From a checkpoint of a small segmentation model.
Model: 7.38M parameters, 64-pixel images, arch vit, norm layernorm, activation gelu, moe soft, patch size [8, 8].
Training: 19600 steps, batches of 64, held-out accuracy 94%.
Data: trained on rendered solids tumbling over patterned floors, 195000 training examples, 6.4 epochs.
Rows from expert 0 of block 2, named by matrix and row number. Rows with one number belong to one neuron. Each number is 500 + 25 x the weight over its row's rms, rounded and kept within 0 to 999. All counts start at 0. Numbers have three digits each.
# up: expert up (model.blocks.2.mlp.up, 16x160x160), inputs 0-79
# down: expert down (model.blocks.2.mlp.down, 16x160x160, transposed), outputs 0-79
up.6:472522484450499484504474489538467543526521503486520496494531473495515515501538529505529454446520542445500516499556545468489511485528518505442470475500499483501464461475532483467521480512508493483510492517478502490469508462529471555468530515
down.6:477510479544481482520527480502510485503447481526476515521515542493491520479508535501461500492461498504451510490497500555499468481459472523486502497510499492528516531450507459458489513471471503527510482512520454526525491501510581519489495510
up.7:527536456490528478468514485491519500450498497492495498531526475507552519483521544510509498518546482472489459522498477514440458511503469507459464505502478509489497529498481504544463497494484533474457498523497508544506508500471495518470492472
down.7:519465537497511536482518503504488512554503513478524507462501493488509479531505478518471508483497486518535529466470506494542535549501491433514542484485508499488497467527480521508465492522506491485495519483507502454480492488508502468507498519
up.8:491494463519475504457512495575469526509495553526476504505519525441510527527496507485518489491496522489492500479531487466497510459507503458473459543520496507493452458499457515470530455530486510491502516525531528482480489547514494491491468529
down.8:461524463478483511542504480484491495473416518507505522519503529503467496463489505446492465507504520450506467509509450539501506460467503524495502524526481485569481541460509459525515515497461483520505456517506488502504531499537520505533499465
up.9:498527471490509477452503475541476538445535487540469477494506515495537497494487503534505531516486493495457476516507503499468510508495502519470487496502477503470457486474409587517469476513538558496454497526508527519478524516504499522480519481
down.9:517481497506520557513522507520502516524523518477500489477507494495503496528479507513495479467509486506579503473496503472503523485472526419511485486501544515499509501554520541476524464539499482484531534449486493507489484475492471484478508484
up.10:494500528467486501479483472477488592529533511482518499491540519484492497496512536503521445453514525475523498519558494477482491490502527482457483489510491483493454494491528470505528522498513466488512473520479507501448509490498452497502516504
down.10:499553489496476476551499470473483520502432474509480561521502510523440509477460511477472491537463520485473511522499490546520498482491509534510509522503522464544506516436489457502481516462478486518514467519523488504509493515554523496529504534
up.11:538484480465490472487471547466477563475522527551509472488510484466538473511494483455524492454502492497521487489478516525518527511495481498517527456513479510543515508513493486530500534485496504517498434514480493499487555503465523472538504490
down.11:506516505519533519520512536478498527495476507544509496511508471473468489460490440478485505497477467501469502498444489509512518522474517527524523514497540514519512486489498523493515465492476463491535508507478441540480465453502499493504513543
up.12:489490504520505511494499503497509475513471501467501541543475515497476533495486450491493507524506518548475527508505503512510471527497496496505568485490512514495482544535505464525478512528496455509499487462523486468553512487517520506541470511
down.12:483526485468487463532511486469484543473477515496502532500513494524470478507462495491519467513471534475512479543510479512497492505474501500514485511478474476522490507426489525502493499463518506469496514485504528518517472523469511466502472512
up.13:555497522507450499496483501512506531474504502513484525489497501504519495504478512458543499520488494522496526522516499535488546466520500492470519482558495529517510477499522472520514506483505525495464499539538479504494513500485497471498478498
down.13:480521466546491507509484475480492527448488505521492529493545552472443487465478535467515511514483498502505478507503474522509504493490511500499497519510472475523479528464487449482515508507449476508502466520515510531499459508546524495525508481
up.14:458510483465520480516505505532498544521540498505483498490543467509538546485535526515548477452510504491474488537532500484450482515517509492476479473517459484512451464511509533501530500503508488474503476514487514519450510465518474553468537478
down.14:495523493499484469532503468496507479486461515457504558536506522506456468482507521492450483491449491496467496497520491553497485517479492482500509483515491490520511524464502433491482534486481473517502508491499466479522497520546545525513485508
up.15:480496544485456511467484483555513553516465521486514528506518508465515495529495456498547466460486531523485520519509507484519527482524482488497526519502513513509466504525516493506518483507497505493484513516516520471490525484487486486462494476
down.15:466520498490502505535518481474483495502443492483519556557505537494443465491484538490519485499492527466482512511501508519511480488484498528492501519496512485521481552452499444468518542465463468518484463507489505502497474502565521508511503503
up.16:504512525494465479475486520535506536516520486490534461469519512486540483512526557491503428461489489478489489521517550464477548461493488476474477485522493501482492485509538505471527517523516497493500495516488515509469516499499496505494515488
down.16:466508505491469471554491480452497500494471484521530540515507529504451500462486524462518496522469526483471504502500454538510469488480492517489490510510468470530488526440499448506506550468454479513497472506492501498500473513537563495519472498
up.17:519521510516489484468492498540465490515496536531502509489504512455482516524440488479508507483478517533506514495490525476476479477450508476462477486529499506444506520490513522515484520498456460523504477451495499488550514476512507472513469518
down.17:518480487508514502506495456461488488439450473527493527524490544520454500477448513461494497506465501485498486537528504522526473486482504535513504529491521519509476510478473423480486533515514470524526482517529506532478490492525512485493477469
up.18:486481510498514541478529510526530518506465470486511527519509502460490507504530487505495468476546503514493531497498479469483497505482557490563448507498511517486487446514518498473483519450470489487519496503489516493503502444491527560474500532
down.18:509464513519478497502518502457470512501512486493479506505473476481487527508521495501460532472538471517491496498520526498522485522551462520489549478475487539500509490469481508512478488533488517501507463566538494484506495504496456486515508521
up.19:462504482508481533514504516521548486472486492522481465513515506533515490489508513510509466466500472487485513526536477504468514506506538499488481462528464489490448559444551489463514487512546480447498466510508443542459518494499485549512498511
down.19:486518521464501488514488482472475503510522515486535536520530523550491486514525533502473500524455504489486493504527501528498504525511500487482498522503473487475502538491508433501484571487501482513485526468517517476514517497494557496506517528
up.20:534495545513497477460529524499526505462514480515505510482486508473497479503503548481488506543519487516507500512503506478472487491500534515572483506507496531453511432514500484486482501457505486504501494515524519486511498476484526515481488530
down.20:483482478512492515508490515503490507509529518507469486483471458487531506506532472513489521439522470513508535489491511462516479521528453516472553480478524495509513485514503543522491486528519545500484490548511472499456503486463429457525522503
up.21:513498523478466528474481497535441540522487547466490528525523514439533494487500449481517482463508528487507521510500485475511550477480505466501482508528486528515477440522487515514527491541477511516502504506515521455507493474508506478484502465
down.21:491532501497500516519469462465484483485451491489542534500522529517448491453519534481494496486499526465517482521512519518527501495464486500478499526507487514524480549463521420496513547500449476501508493531483528499523488502531520505511501513
up.22:491549475503483461470502488588494556471537491481522492482504502539524506481510504533528523504508498489495482502478513476449525487508522513500479501507475530489465472490467564551486487506537565489463511495481526483497515488509528537490519515
down.22:546488486512519529528519504503496499517514513497491490510472513514453505521446527489490478464486504476538550497509480491480492511510529458500489474509579494475527500518514517495512462538519450499526518468496492514498494498458442471455477480
up.23:483528475448492514506499519544484522527507522501487510493516496493486541496509468500514464484472486474488472532540486431503539464519510497507446517509506522502484473489556508472542518497517492540512509489495542516446532445540470516463505500
down.23:473535519499475485520507456470498477475458506508511555535503537505460518485521522468482517520474512482450497484497479542486512516474507520503493529492492479522493520471502440475495521465472479534512483493513480498534492489552544524526500515
up.24:447491492518496465479514525523495517502468490462516556499468526504488520470505468505511525508525519493481529522480505496554502502492502512528528536472530516510446562493445505500476461510519533464445530525522501477517528543508546529534511535
down.24:496482444491503551529453494451516532473508529525504538499482475481458488525420506505511477486494507499496477504522491501486491534482501516498466468501501468547533504464529488501494503487533467494531503439493520507521455445518477491494488524
up.25:520544512498474459463473511497513525472491536464518488481501514492553519515499531487512460486526541530514507514515516477493549473523521491498531484516474532495511487503502439495512511505492499520476511531505525508487532502465493458456499515
down.25:498530494496489521539502493466489508483446485509524546517518525494433486480468500468504491515474515452460508524501475545515510480490484506459497531505486501534508550439505406480510522482454503498496474527509479509500494524562533523521505512
up.26:499509544505467478474505495533520479498526513510546548456481576470469490531427515509495504521514517530504516511480536470489498468484509488514491473513503530457454473480518488518513524498502466514532491475479524462497498495529518516535486487
down.26:489501495496493491531520497476470490475509525499469525519489511537511517512488537466526519476462505467513490483534477505483444504496506569533461524470519485510504512500499547464487487482524499501520494504502486533533492484465481458522503504
up.27:518502481471511532521518520473519475544482476490509530491506475524474490532503522517484479481507499498527481476507438501497498507496517495561480489515527517506549478507564503471532487491442451500565495477502464524485486495471510504520525471
down.27:474471520516500509468484516487512466502495486511489491507529487512521500443515487481498533522536490511457489496478513516508509534532518544500541493476446492490451494531446473527451526502507532504479504529527490476501536494471499501500503516
up.28:478493494502483521482516506538519488502491479503504528489536500487484510499521475505512489469519491502503514496513510435529474483522495476538467492514485541508483450491498525500526518478486515524529494559488535496503475482480481566495499501
down.28:505506496484484505522518493466493488490479483498520521525536524473437513461524486475503506498510518503485507502500500555481486505506485508494532488476471454528521520448509443490486529476471481523512485561499494475501479503510549515529526527
up.29:457501478496513554494495458507521519530484493501489485506459514478492526511510478507480501493457522528513489456520479473523528487511562501542491535470554465515523515485470531436489494476459452539511505494483489516460495508504497482519502500
down.29:500526515493523500434459528486507494491529517479525441470558464512517490530513507501523489518510492504507452525516506489518516520498524496487469512517442518466492504590483497514504480522540538469524508485523501503503523517465467489484509489
up.30:501505481510481495492519478520520485473466514469523472510506514520502504485491478472522454491478503492491469490535480485484538474563507537471464500522492421498488523473528469495507486515500506478481430509527467533465527517507473485505468464
down.30:511509524468519498488489497444471501516485509492555496490537527473462516523508529512500487535485568523501518524519533486513492521481511432478498531476512493506470551517477468506503536508493512494470487499472567478509527536514532493481519503
up.31:472510477506505524507511447511525496457479506471475496514507521508494530484520453508521504484547513478485467466545479473517503462548490531484462530510466477511481529432494465535476473518510508497481486574517476507471501475506476520519473476
down.31:507525522470535508452480512476470517529491503489550517467568466514459510541529493501483504491453525538496534498514519477538533528484492436503495510485517489472487507541467489515486531515483525506496496488512555458493515527502517501481523512
up.32:507544506483479510516548484529540443507453505500514514497476482487490504520521521490496485461501532497517486515475461496490531488520485472551493516516477539517539473506534508528509510553540481486474501481487497487533486495451527493475473481
down.32:514535480485501495524512497451483510474460462511496530519512537517422482451491509470492506527468540477474503509528484550471474517484498531470486533478483505524473518437517447507523531490476483498511501491487496541523470511540517513532489500
up.33:477512483503497430508514451530455480491529488472508463474502473538512505505504489514529472484514530521518510440488480490487500489512490496443526515507489491454448528534467540527528498521507541492438506531504500474473512523520516505450501452
down.33:529471475491517535470527492505542513531509452493496487495483494509526475496494525494531528520520534519504500531495468528438498495508529496504472478523534509478512504467513483477504532518506494471501567468515503516522485484495499511483488510
up.34:497490477510492525479506463503532477481463515456529506526508548518497534530465459491503473501522501519499463493558466484494530485521512491542443472517497487481478553489521505504500482514526518505502430500547499517483505497522497515530477462
down.34:512555508473491497505510512472491517526501513529564506512530540499450502533542543494509517499466536481533533524502502478467466551497488492486512543479515493462459547501483469518537518509488513471485481531506540507479501511476484490481521522
up.35:501489565500473489481498542478511544485533484543505539491487511471513499511483547489522503561525483518506515508518522506473495474486511526552492481495504492467468462511493460492522511445524533507525494534538521500492499477516500489495501514
down.35:491485496489487494488501476520525492535486505459476467510472441513569517515527469492487494437495477502494529510486488479492490503528501487490508500515522503510528482557536549526488484508513538518469504515487475522499527501458483470494497476
up.36:499500528475476493451504462543476517474487522527494490478522505499572551532528478495533495497531512485474509476505506485491490487527505482534496505497455493464459487512449520479505459496470553494501533550528523483491511527500498487472499506
down.36:490530490481479470545519464462500504501430493471507543538495517512463480461481494470525450521498512435533520541489449527491494473513505499489522521522483491557519527450526441487526524498468480464496496506529455496486500535555525496543485490
up.37:502497500478490470526465505559484481469551467547479515463504508504501495504495503484493502497499502530515547464503492495495483488502494500530479517504498487512507503462502572533530508457495556556533490539457510508426547501528469470514520505
down.37:527504511503509462452550464528480510559463470478450480534487500517538531508504513473518554485472490509500492510513450532500513458522520495517527502526522516468494469547509505448499504502492507475503531495522447516533511487497508497463501476
up.38:537519474494479458452482511474525539479506563506543460481502523487551529493497494486538464486529498476526480516484531513489505496495474477494529476518495497503493543501483478549518550524503490521479451498470519462521533522472509469511503475
down.38:468490475510476536496497529474538513490465485564535510519505483491463496480506441505486525479485476495441560503464504502518517513484518534500540516480525537517509516449490471521502499505511474509508465523523453485462483493532519499515535578
up.39:509513533494459527497504508542515528507524506504483492476517508515512498527492546508523490433494481497532512509481516486480501472499501497452466447521502493490464466485544494500533495529519484487490470538441485482474509497494468482446479499
down.39:467496516492505465567511464497491470497486489502526511518513534504484498502542501471537475504496532475479485480513503527505492523462505544493496482486477464518476557474481474496499540464504477527487507484535457525492532519510548485501506529
up.40:484515488483493488486518503474513493481510495551496455494537459484534491497548499479547477439494520496477495496519509455486515477519512525489464506491500473494505510439497517475518469506493568512504504563484485524468476459481500534493523503
down.40:504538511471497496498493471483472504488443486486502545522523498488428503549521500458469505508463513536451530529490499517541492464472514474517500516493495494503505530448472465480494551485488500523505519511526502442522491509546536476507501497
up.41:509522497498488419472537533546517525510516515467526541509492490508476521486493510514482492522492511537482520532466522502458499503497504494463547480491487532447470502491462483500501504502532507459460510481480508476543534516503527513526498520
down.41:511455483510499560507470467464471497510520536475513496471492519493521515525433492506532477514521500474529492505517483497486469505486505507520450516459519480511470497483492551510494460520526479482509499475504508511504488503464472443479477491
up.42:543524537502464487456493519510529503476505550509531501468519480489531503483502486487517507480498498518466512493511503495495530466524535489516497473520459509462473488491514457461523486485497523502480492523531515478507533480501526511458506528
down.42:503542494499471517518496477472489506478430485485510554523516529508444479481490486470513484523493519478482500522497460539553521488494503495488507520515482492515486528439480445506525531504466474500503481501511496506512480509573570511502495504
up.43:496541504528456477454506467564479518496485523521498507445505546462532516523528509503537480465486496520511501477488444489465497474547501481482462506534465501481479451473482502488523484530473538500474506535541517490472514514472509463475506480
down.43:476544466492477494524513476447484486472447472494493536532546529498457490462476498467517448509504506464454506522498481545511506486490489510457504524509481485517496550458493438474499533492485478518487480521496475517502490524543529534508497500
up.44:510501523455472507474495500530472543536521527471502498509523519458501574500534496502512455445485511478508504526523509483516521474557532453468488508502475480506503447501518485493506500498515497506494517510509541442522518491503475507461531510
down.44:482553476524467507558531454502484492504452502498495547553498539508445501483511532474509484502470523473474519478512485540508467489480503532463526525503502488528497547475474452491484532470476485502497487509506479505514479484549543520514493496
up.45:497513489487530474535509509526480540495495494533483484486475486467529453529533466483492508461482505497481458480452516478506491513508435511452521509476481503505503501496453582489473519507488509524491497510493492504521518512465508491519521494
down.45:501514506493522516480470472485480478475490550462512465478537494496488543509465477499491505520513471493514462510517450553515544481455525489491480509503515483510482524497500491508487510563481514515531521470466508499521504508554492499431490478
up.46:469508487491483538465504444539497510506444523519487510507483540484500523521482449477523503485472507494485495507502504498512531470505481505517480537502459509486474493493461508474471449561527504516434481528507502507465512532485471453533493442
down.46:521546529470499506462528545496485521460521506485538465484534493540475495542520492510511506489435544506525485501499482508520530497425524433518486503494501490497487482505497493492545516464466528536526461475486527476515533528529553533486500482
up.47:501496545500488527481514531476524514518478487501503536491472556471447495518497517490465501527501506508497538506496503498514509508489569508583479474502549512504489453489521477427496496457483459512551477496520505506510481470509509499482499543
down.47:485482527500498481458492496508501502493524497507486447483502448525585509499523505525511507483521463520504482497530513475505473498515493535505505479500480504498503504559496531519498487486542544493482496543514495509482533495443436475509498480
up.48:514532487528473486485477473512519492463494513426532474495521504529488533516436498471499450496501523504499483494483483506471527473514546487492519463540490519481489498520550482516529498500495517479463485529523502501504502521492487506438468496
down.48:488538465519491507506505485493486491452446498494492531499517529468407492493478472430508492513480511453473489507501492513502519462496503499469471546513496484518493521436513473498508508503464471530499487513481517490506459531557537526503487505
up.49:499496465472492487491486501524467534461531500519470482492511507476532504495504495522518511489524488494504481484479473516508498512503487503487528510491455533508490476452430580503475468526492527495482493556492488501523485473486501521518514489
down.49:502512493516537538491505507484498492512503507478515493487510483517508506508457492497490498477473445471533467505496495496534561511486510475523481509485538484501516472544497542492486489538499471526537533429489507512466493486504466495448511495
up.50:505535502490508481453495508493505528474559474508519493510510488496510505482528529525483536546487444487491534491485524516490506519496531528511475478465523487453486452511471504481469538450498545512489522506507555521463511479505502525442529497
down.50:493458508507501497455490506544506512510536508502500441472498466495560498536518496519495507488531499534540515486500507466503509503511512474521501479510519501482497473572473565516507449522521537478500524509517493504475514490457438480490499486
up.51:547523484505447493471491475516512508444470534477506488484456539485503492507515497496508464473506519508493441505501519503535565462504522488509517454526433522487509483483499501495527506518522498514444491502497488514553523562497520471497501468
down.51:490529479494487504494497493463498517473456507530524530520521522497430480472473492452523520510472496509469507533479499546510497491472488506489491493511502504525509506443500461480500508473468503540530470535515489510496470499559563522528503529
up.52:525518536547506475483512520561513510472510500499511530502489528452467505506539526488513494480536487553493488535483538473486493478482486480527505458483499536449484452510484490501486525475500487510503490489492514477551490489488527544486482533
down.52:493470478504468504527515523455478489507506501534465537505488469502493505501485473461500516473484487484453550491459497506480478539499499544487517476469519498532479503446489480523498502508496508521521498538527484466506500484506509462545516542
up.53:510516523481450497461465471510482494457497504451523524489501503514514521523497485502512447505503516507492511510519481487481527473525534493499529494518494537485447465519517449494520505503480487476477479537532487499533517502516490495442483487
down.53:484532497501479515532492476466491489484458497511507526507524528491422496482469503466513494505472503458474493503500491540509504486482496519455480539512514503515507532439525434479504524518445478511508475515482498521519477519560532508498485500
up.54:484507494532508479452519513521504523474520488500519489510506512501486493474482517521468528535472484533480536504465526507466492512463522506484504477484522521454468515509467504493464528445519537516467500485509534494526547479535548523493499502
down.54:498444495486504509497484502513506510509530520492498482468481484513545502526493500503535508496535487493559490487513511482482483512507512510538477495496522477489493466551515578497528429522538489482506518486511500519465492483455417452492500481
up.55:501526484523482458473516519544510521454547461511519477526524535500509496492489526529514518508496462478485517472489503501490532498519530524496443486504489507449499459500465493492471503470514550512462475527517540496488535497492501545455499473
down.55:514476517496520531475513503549493524528533499493504466486477477509546505522522514504508517455523495531542538510517517462491492506520502462510514472498521500481517487563502542512520481528524502467498527489497511498495511472441426469464523508
up.56:524539495499516485515537504527503534502504513463532503470502493535510515493451491535469517523484515542488499517467518480396517481469463512485477452512506537468449527506486501538495520510528526507479487449487517479501524505513537538500486489
down.56:505467509496463486501493475498483497501530526468498508490495536520517492522480532474535465510492504461532510482511476499511475499523566509518462529477535479489494505510486549481508451504540463460522527470486489513479498481476444432507497484
up.57:499501513468495511525509511468506500509537480525507502476477486483497497536490495487503464462486524536527499490532447470511506520498512504577467515495522477502523498501543522481527493491458474514564471534480496534440498493519488460494542464
down.57:488504505538504500422485499500496509525478489482527474495540493504552522487561487496510504521509490502483496513504496530518493479538503500496549507499514512479458504600475479504460531488506568502477527523523493495510520517468497511489493519
up.58:525524503510518510452516495526523483470501498493508490477532489552495488508521510541520530496511510532492475511494506490470533496521528466514524472528449496475508523519459456526496513510532531501483492489502519448528535551481535512452477485
down.58:492463514491465532516525505483527508533483493495484536521457504478490470534465506523497491496480452495486574520447446496521499510493522517492529493479505496494491517474480467481512452482471473475512542506512465501486456465495490476539514546
up.59:539507534495467480465482490512484505467464518526503484509493478469558492530466527484517474441519514512502457488468531478478537474522524479487525514522485540490496505490510516500533488532485493517475477508478507495531494499485490490438471477
down.59:481555489497505488510510489494469508466467484502563536504560521520467493506525495487514494491464546450475473498500510534478503490511501500468469500500467469505474541445495435478505538494465479522497476507485505544524485540509547500518506503
up.60:516493560489522503473499495475507535503522493507476480498501551524524518530503510524541517539495475490489480500534510498488488501491544490544515485503494457503493526492454487469502482507518532493488503525511509506515486500512532508467514497
down.60:486458489490510509552496463473484550538496491484466500481479463502506483490444468513468488465489510508513502535472470519535516480460493486513494522496488531507508486517546556482482503505495495473508472515501501513458465505467509494534501503
up.61:503510513479492451510509491537421534499527497507503485475506506495589468497550483520504480461525501457522477490519510495500512523520490476446508509499458511496456439524477544475491486487473518483435504541442506486485506489493506562487510509
down.61:506503455553513528485500486502533513488491465534455478517504497480477510486464505495469563514490482537473505504512471535462523475489500508522510486534514517493531516523497527478504508507481502489536518485505488517522455471545502522465475511
up.62:504515526471453494454500496516503544498512526499513488452525496462537575522501478485509461465491519482479499505516501501539510483527546461502480494493480520499458472521489455470531495502511496497491497536508522509489491490501502498443490535
down.62:483541489494478470539524516454471505479451485492513554540512525509429484463489494466504483509490513466490509521484485549531506493493510510476499529487493493535500534446515428481517521474476468498508459496473495501525503512548543513531500508
up.63:506509520467475504477518470513475568526480533498513492499531529466511548493483477486538467466491539448507475518531483503485501473521533475511463490517488478505456459501515512446547479515467504501516501506492541479484489465493509500492504528
down.63:473526482494489492539520484471485506486425491500496546532497527498447517481471513466502488498514514474463492531505484538490481479479496523487484515502495473526489532462497452501508559499481470504489474508492497481530486524533540507512512503
up.64:500478509504452494493486489525472519488528474513486516491513494511580515496507489481540517513543496511536512481518468493501497508544484505485480522485452488523490473512505515548494490464522561513484472580490516471459492481465447532491517504
down.64:509515486509524490483532455538496551523446473505485510527511510488473504511517496504507531461454514499503540504482494551482498489508485487513552504532542499493505533519513512484492541507475504547502505484503463555486461475522541526486452504
up.65:496504534486454491476504469542507509464494538515479482482461516475516524511484498470560485492497538498518479504504491522459530451488529491519507506549472529488488477486498479493538472532478488457474487512492486484518473502491499451466463462
down.65:497528467536483513529500515483472497457482502510516522477526527504431488470498506459521458488477541492497490491521490537479516480486470521487479529497474502498488506446491465483526513513462488528500449514471505499533487536555538488501483502
up.66:536502529504497453485512502492458613520510514481523495486499527462558486479537500493501480448497477485531464531508498496459489509515486473447501452500480494514477481488518509532510527523471453520497479490461507512527528493443501505539530479
down.66:488499448513500527510484486511490539485485483564470515528550491498471505493483458495489526499475488538450526485476489535498517512473525478540539500529525507519506485524499510480498484510453494485526490498490488505480461456523539509493518541
up.67:522531507493463479452469506504508517456508515484500520501493517484547532509456516500524448551519516502500482516509483508479535456539520481462521477545479527463508441492505450515529493493467523472452496512502499484487505488476482484481466442
down.67:488522473521504496520484491470488479487471500513491527514531539481438493474467501474493475510478513485498491502515495533491521457477507506461480529497487502513498521440518420489511510488450489524513455520491489516505471507572524530521488485
up.68:554561490476514498464522540515508478468501509493527473513560481508530484495525523477494495489493484527469456550487520505429470495496503488477473472506483522472495536500478479531507534506490506479489480483463508490569515525460532538508480536
down.68:478489534471476533493507480459511464537478514528517528479499499517481478534450499506486501516503513453490531506480480511541542502484505494536539505494502490514504474457479473496480462496509468514517510474517496482475518486518472434540502485
up.69:511504486481477498500534499496478509529472523508512531527474492449519499499519487483497449475491546495526491486528501532493541458527491486490465539540503477526513468515530492538547490497512468499507502501498509498529497481479507463477475507
down.69:454518484497528509478524462476493502469485485528522559497510521495450482443497525486505515514492532464485505491506509523460513518448489540480504512485465504505503528455501421482498534503492489503509476530489495538502462523465536512533488521
up.70:522519519459522473459499536515466573508521493517535488465545510504533465533511562516512487475494488487514483506495505509461507525483542424484472455487492497502492480506468515523490513495474506510496462517475542477504531535469530533480538490
down.70:520498483523511541493536495508528528533497494553458494509469493490511504488502500532481539502491451551493510480471494504484520496500542484539520485515540527514539469538497537462504458497483494480536536470515450505499433459507501489503502529
up.71:548527482507500468482527488525530483430511488488503490517528467516523497483502539518495516484543467478480434508494495502451474504539497504486474464528479504455484490512455475518483503510465529505502485520517503523489499522490503549469480506
down.71:512487537466507513501506494516468494561512499496511494511503486505512475517511512540469486496521490538540565498492480491522543535510488444502565496497521504477498497508482504525479503520530487482478526468499518438457489470479469460529524514
up.72:545517512518501465479530515505525513460506491505510527486463515460489496522479513462475504538489497513503508530498527503449494459477521504532464505537499547431497459500555467492499502476532507520510471491504518496513511461503522504499475487
down.72:481489515510466497481491482507491484521496511486465499488473459544548492514509514518518520421519479485516541496511488493507460513541489546485540501476508481511499498510491517510508495523521540491477514529512472513508527507453437459520530479
up.73:510541485514495482500510507524494498475474520466515456482534487519493498499467478512482496490555514490494499498463498484446509471480510490470511490493512488452498573508461491522525493533488531494478495479483498491504518534515498522519486502
down.73:505497530514487528524488486489494489515498482513502485522501529520468486489492526467506476543461506514501511505496460516525515499495555501510464539511512519507502510467472508454523451502527436478489502470489489508513494467529507457522509471
up.74:531541518472444496479494494523497511488493506494500492500482499497515505533515522488534490458487526482500509514463521500484522458523493487496517513525509558483475489520507490541522531523525537521404487526466500483502543558482522509500472475
down.74:478531489503519508497477479462479503436484476502490553491500524494430500504512483484510494503477524454473494511507539518536496528467507538490488525498446526509498512478488473495513552513469500497490433505485517513528489504492521493488500516
up.75:520510513503455500489520501489495492517504520498531504501485529472487459496507507489509489458470514513530513511485494528518514469511476480562495476533485531484455500527523501477529535508509505526505488511470451488533500509463543460502482474
down.75:511551486486490511521473470471480488468480507509495569496516534499438485468501545436487513512507513488502500506497474540508520498484522523466502506503481508501481522422496429495528521517468485532511472512478506530555498521527547470485517477
up.76:486524487493522496492510521488500518488554457514508499506506490498477481496518514530466538527491464512493549486482498525487497535477530537510486485466526494466471487522481526465460513442472517527503525490513517519486502490527528527463537519
down.76:505465508500500510443495507545504508515537508492505446465496462509566502521490498514522514507532483519546484493501498461499500509519507484534493496507513490489513459579479564518505447509533508487520514490519515501477513475452437474480502478
up.77:508514470519510501513578509508523494539501502496512564511446511525459501494472487500498500518499496526503511508496461510477459516501457481521534494490490502491505555541493484507485536517497452508502508475523492463549511489509533506532485491
down.77:474496503461468470486485436471481500471479521480502523506520516510495498499441501485515493540519551491514470520498463530479456516480526546501491502479488446535489514440515517499485513462504492474519550478492528502529495513486500480495494519
up.78:481501512461467469534492508508500504467490478482507504488477484496549502487504497508545467480540520486501507526515478511509519508526497503521513486506484522528439514463530459478547508521488468488490519519495476512503502514504483550466494502
down.78:471526509503469495552501495477490510453464503488526529513515557505442501493478510462502492498482518458491484496494463540508472504474500523474518484515473492528482525449513452480512516493440456519525489492498458491511485527562567497526510482
up.79:485495529514487479443481539576481478480525506512523488493538535495479503509463487534499518517535486435500527475490517514515532501489533505542499487487460500484437475481461504470499460504517501482492514515508487459507493517515506541496508540
down.79:517478503505506530579502491478529518472538491517471506544474500487509532467496517525483524472455473538513521500531512439479453506503459542503484477504567521488555513510530525493493516491514488503500461495494536520485479451470461495518518517
up.80:492512495500526499499498512483509529500561468511511494517499483495480507492523530523469535541465461493487522489489512495507504523470538546518461490471552471470483474522471506459465504439476524529515529480519540524444492507505502513468532483
down.80:509474501498499501437496515541502494522536501497503441473506467509567508527495502524514516497538482534546501489503505483492499504521516480530502492512505507488494458565482558513503455529542526482512512500522510493470520496450457478472485482
up.81:495505518482511496518530541511506500527499493460524507476484523497505492522561487501493488501434506506528500529489479454537515503503502470520437493513495513536551491522552494468521516485523469547508452479473510496517521501503526542494518478
down.81:454527502527479529522503493452501487522486495526484559522527529501444524464495540473533506498502521480489492454518501510490482513486485506457514532445483478515497530462478423489470520490499491493521513486512493514547476494507543519517515520
up.82:524504544464461484497480518481479517485528509488511475486535486503534527560476520478524455532485518505513504509514489494498546483492543483538521462513523505500513438515526473471541486494447526531506486526492507489496518480496504488458488500
down.82:483543492518494510544501495447488495478465502495509543520514515495421513466465515449503497510496522455485498515503480530532483522501500504489481524497481480513485512433502424503519528506457472503501478496510516513501492523545524524520495500
up.83:523495497505500500466511477512545495483509505504521457522561507535519508493495510517550507517554494506494453461538491485409489490499513516486497498520475471472476486537467486529500479469495546501480489504505532514493512477508494559496485474
down.83:539490505505503542505512485521483502539486469478493489509465504502470473553516538523476465502477491506523550518486451494507514528511515443539544495511529543467490492523479475483492496527510482483481509500515475456494494526490504457521514537
up.84:528519493509484488495529540528442471514498533527503526504525529464472561537478476471516501493443494503513518522497475454502511467494475462540483476530522551481520434513517526483536481497449532532531531498541498491524487531489527491474485480
down.84:465523505463496514522452506446490499493486500503488551506532492488478515495503486471501527515466474465459485480458486532509534535455516546494508514471505484562517525463483459500474518499440485541538480507478521487528481486514535487504528539
up.85:536525526516482464453513532516505538449515480532526479489527493502529483497509530486515494523532481502496509504479512513448482491484540504505487485512497538442486435491502500499495508449490535494475495536518530491514500457481521538482488527
down.85:497453518508483511504512504537506502522530510494460481505458486479536508512513507517479516470526459519522530476497505475491491507548474490527546483503514510485523486569503542515491478528522499501492493512496468489452505469458444452513510486